Weights of a small image VQ-VAE.
Training: muon at rate 0.0061, 5300 steps, batches of 128.
Rows from block 4 of the decoder of a small image VQ-VAE, named by matrix and row number. Each number is 128 + 32 x the weight over its row's rms, rounded and kept within 0 to 255. All counts start at 0.
After each channel's rows are labels from the 100 images, of 14976, where the channel reaches its highest value: "colour at peak" is the nearest of a few named colours to the mean colour under the peak. Only what is clearly more common there than usual is listed. The data: flat shapes of many kinds, plain or patterned, on busy backdrops.
# conv: 3x3 conv (decoder.decb.0.1.conv.weight, 192x192x3x3, each kernel summed), inputs 96-143

conv.110 [181 142 120  73 144 135 142  76 105 100 162  62 109 125 147  85 128 115 132 188 133  64 175 152 107 135  44 148 161 112 162 134 117 140 131 143  72  84 137 117 103 153 128 174  85 148 142 114]
colour at peak: white

conv.86 [ 50 126 116 117 128 145 138  30  86 130 120 113 170 120 127 143 123 109 146 159 129 127 158  98 127 142  92 104  76 155 102  99 132 136 134 106 131 116 106 148  95 139 138 165  83  96 138 157]
colour at peak: green

conv.16 [128 103 190 171 153 135  84 146 126 139 130 150  97 183 117 172 135 114 135  96  54 182 120 107 121 100 148 143 164 109 106 119 193 139 104 102 154 137 171 103  77 192 146  23 173 154 103 114]
colour at peak: green

conv.29 [117  82  98 164 131 143 168 103 179 108 120 171 187 120 136 139 166 151 175  78 121 165 170 202 177 171 148 135 118 170  92 153 164 158 102 116 125 174 131 173  59 127 171 191 198  11 125 151]
colour at peak: green

conv.33 [123 151 126 171 114 144 150  38  82 119 133   0 119 100 119 144 173  89 130  73 119 141 110 153 168 166 126 161 136 173 110 126 156 128 117 116  67 115 150 135 104 114 155 149 140 131 141 162]
colour at peak: pink

conv.148 [202 159  73 167 126  58 117 116 118 119 100 107 130 133 178 156 104  42 137 118  97 118 114 106 163  68 121 151 144 118 143 121 172 107 141 130 223 103 139 110 122 122 169 137 169 159 110 122]
colour at peak: green

conv.162 [ 86  93 122 145 128 121 141 156 150 168 145 164 169 128 121  92 156 132 117  99 152 170 136 164 146 115 125  71 129 157 138 180 180 141 126 138 150  96 110 146 203 144 150 113 176  34 122 121]
colour at peak: pink

conv.187 [156 120   0 160 149 116 151  87  79 186 140 150 118 151 138  64 183 161 165 121  98 122  93 158 150  84 111 159 119 150 149 116 159  91 127 141 107 151 132  73 138 133 117 125 128 114 123 136]
colour at peak: red

conv.180 [120 135 117 131 170 141  61  79 121 125 130 171 148  75 143 103  77 113 117 177 150 120 136 113 110 104 149 114 144 127 120 125  54 138  99 133 136 144 124  87  89 115 120  91 125 184 136 148]
colour at peak: white

conv.114 [150 127 121 125 162  82 104 137 127  92 163 130 116 131  73 167  94 132 106 175 131 143 134 174 146 109 131 187 142 130 138 114 106 104 143 105 110  76 165 146 124  99 159  63 118 170 146 142]
colour at peak: green; cyan

conv.190 [132 121  89  90  92 129  90 163  79 107 128 144 119 105  86 104 142 205 149 166 134 120 168 180 135 128  86 143 127 144 143 141  97 120  82 110  95 136 128 153 109 138 131 125 132  65  80  94]
colour at peak: red

conv.175 [ 72 122 182 155 157  89 129 108 134 131 151 127 130  68 139  91 137 124 132 112  75 188 103 169 125 181 105 149 129 173 160  74 160 131 112  74  91  60 103 185 137 108 123 131  75 139 128 114]
colour at peak: pink

conv.166 [ 91 134 103  99  85 133 124 161 140 119 125 108 110  98 154  90  95 103 109 151  89 106  93 102  92 122 140 132 157  53 124  29 116 100 119 131  82 131 125  81 108 115 118  61  71 207 114  88]
colour at peak: white

conv.155 [118 125 159  56 123 157 161  26 116 102 142  91 169 172 156 131  76 133 156 118 158  94 156 163 141 166 116 171 130  65 123 138 153 177 170 143  38 168 139  86 116 130 125 103 153 171 181 121]
colour at peak: white

conv.52 [ 82 130 143 144  99 130 145 130  41  93 132 129 152 118 128 133 142 121 131  85  85 156 111 141 161 103  54  63 117  92 134 126 130 147 157 115  72 150  96 135 134 138 144  89  36 111 100  69]
colour at peak: white; pink

conv.178 [103  94 112  85 107 101 139  67 142  80 142 167 162 100 136  80 136 138 121 174 143 121 130 125 119  87 110  91 111 201 219 112 134 126 167 140 139 142 143 113 105  97 128 178 160  78 112 129]
colour at peak: red

conv.172 [111 104 172 167 132  68 152 139  52 153 147 125 151 119 100 149 155 130 160 100 135 148 154 148 170  95 145 160 104 118 119 199  94 188 134 117 148  97 106 120  98 122 113  83  48 148 123 153]
colour at peak: pink; white

conv.73 [164 149  68 130  92 113 135 143 103 189  98  96 144  76 110 133 124 145 128 150 125 136 152 169  95 118 146 108 146 170 133 136 126 103 111 111  86  69 142 134 138 136 142 107 142 112 153 167]
colour at peak: white; pink

conv.153 [135 122 173 131 161 118 115 216  90  93 135 135 110 143 154  50 111 111 189  82 146  69 103 158 150 138 121 189  84 116 148 112 157 144 114 128 124 119  96 112 140 124 129 110  47  86  98  84]
colour at peak: pink

conv.188 [129 167 107 167 143  85 156 109 109  88 142 128 209  71 116 165 143 141 137 199 129 132 108 145  97 123 113 124 141 181 169 172 159 190  90 160  86  86 124 138  99 143 145 161  88 105 160  79]
colour at peak: pink; white

conv.177 [ 97 128 129  99 155 158 153 101  80 125 140 141 114 120 173 121  96 137 134 223 151  36 146 128 133  90 108 113  94 198 134 161 159 110 141 143  89 107 152 114 123 112 129 157 122 205 166 117]
colour at peak: white

conv.144 [148 115  91 100 131 107 119  96  83 119 105 103 127 164 174 121  69 144 123 120 129  82 134 101  93 106 114 111 132  89 194 148  76 153 192 144 160 101 137 153 176  98 142  52 130 150 144 107]
colour at peak: green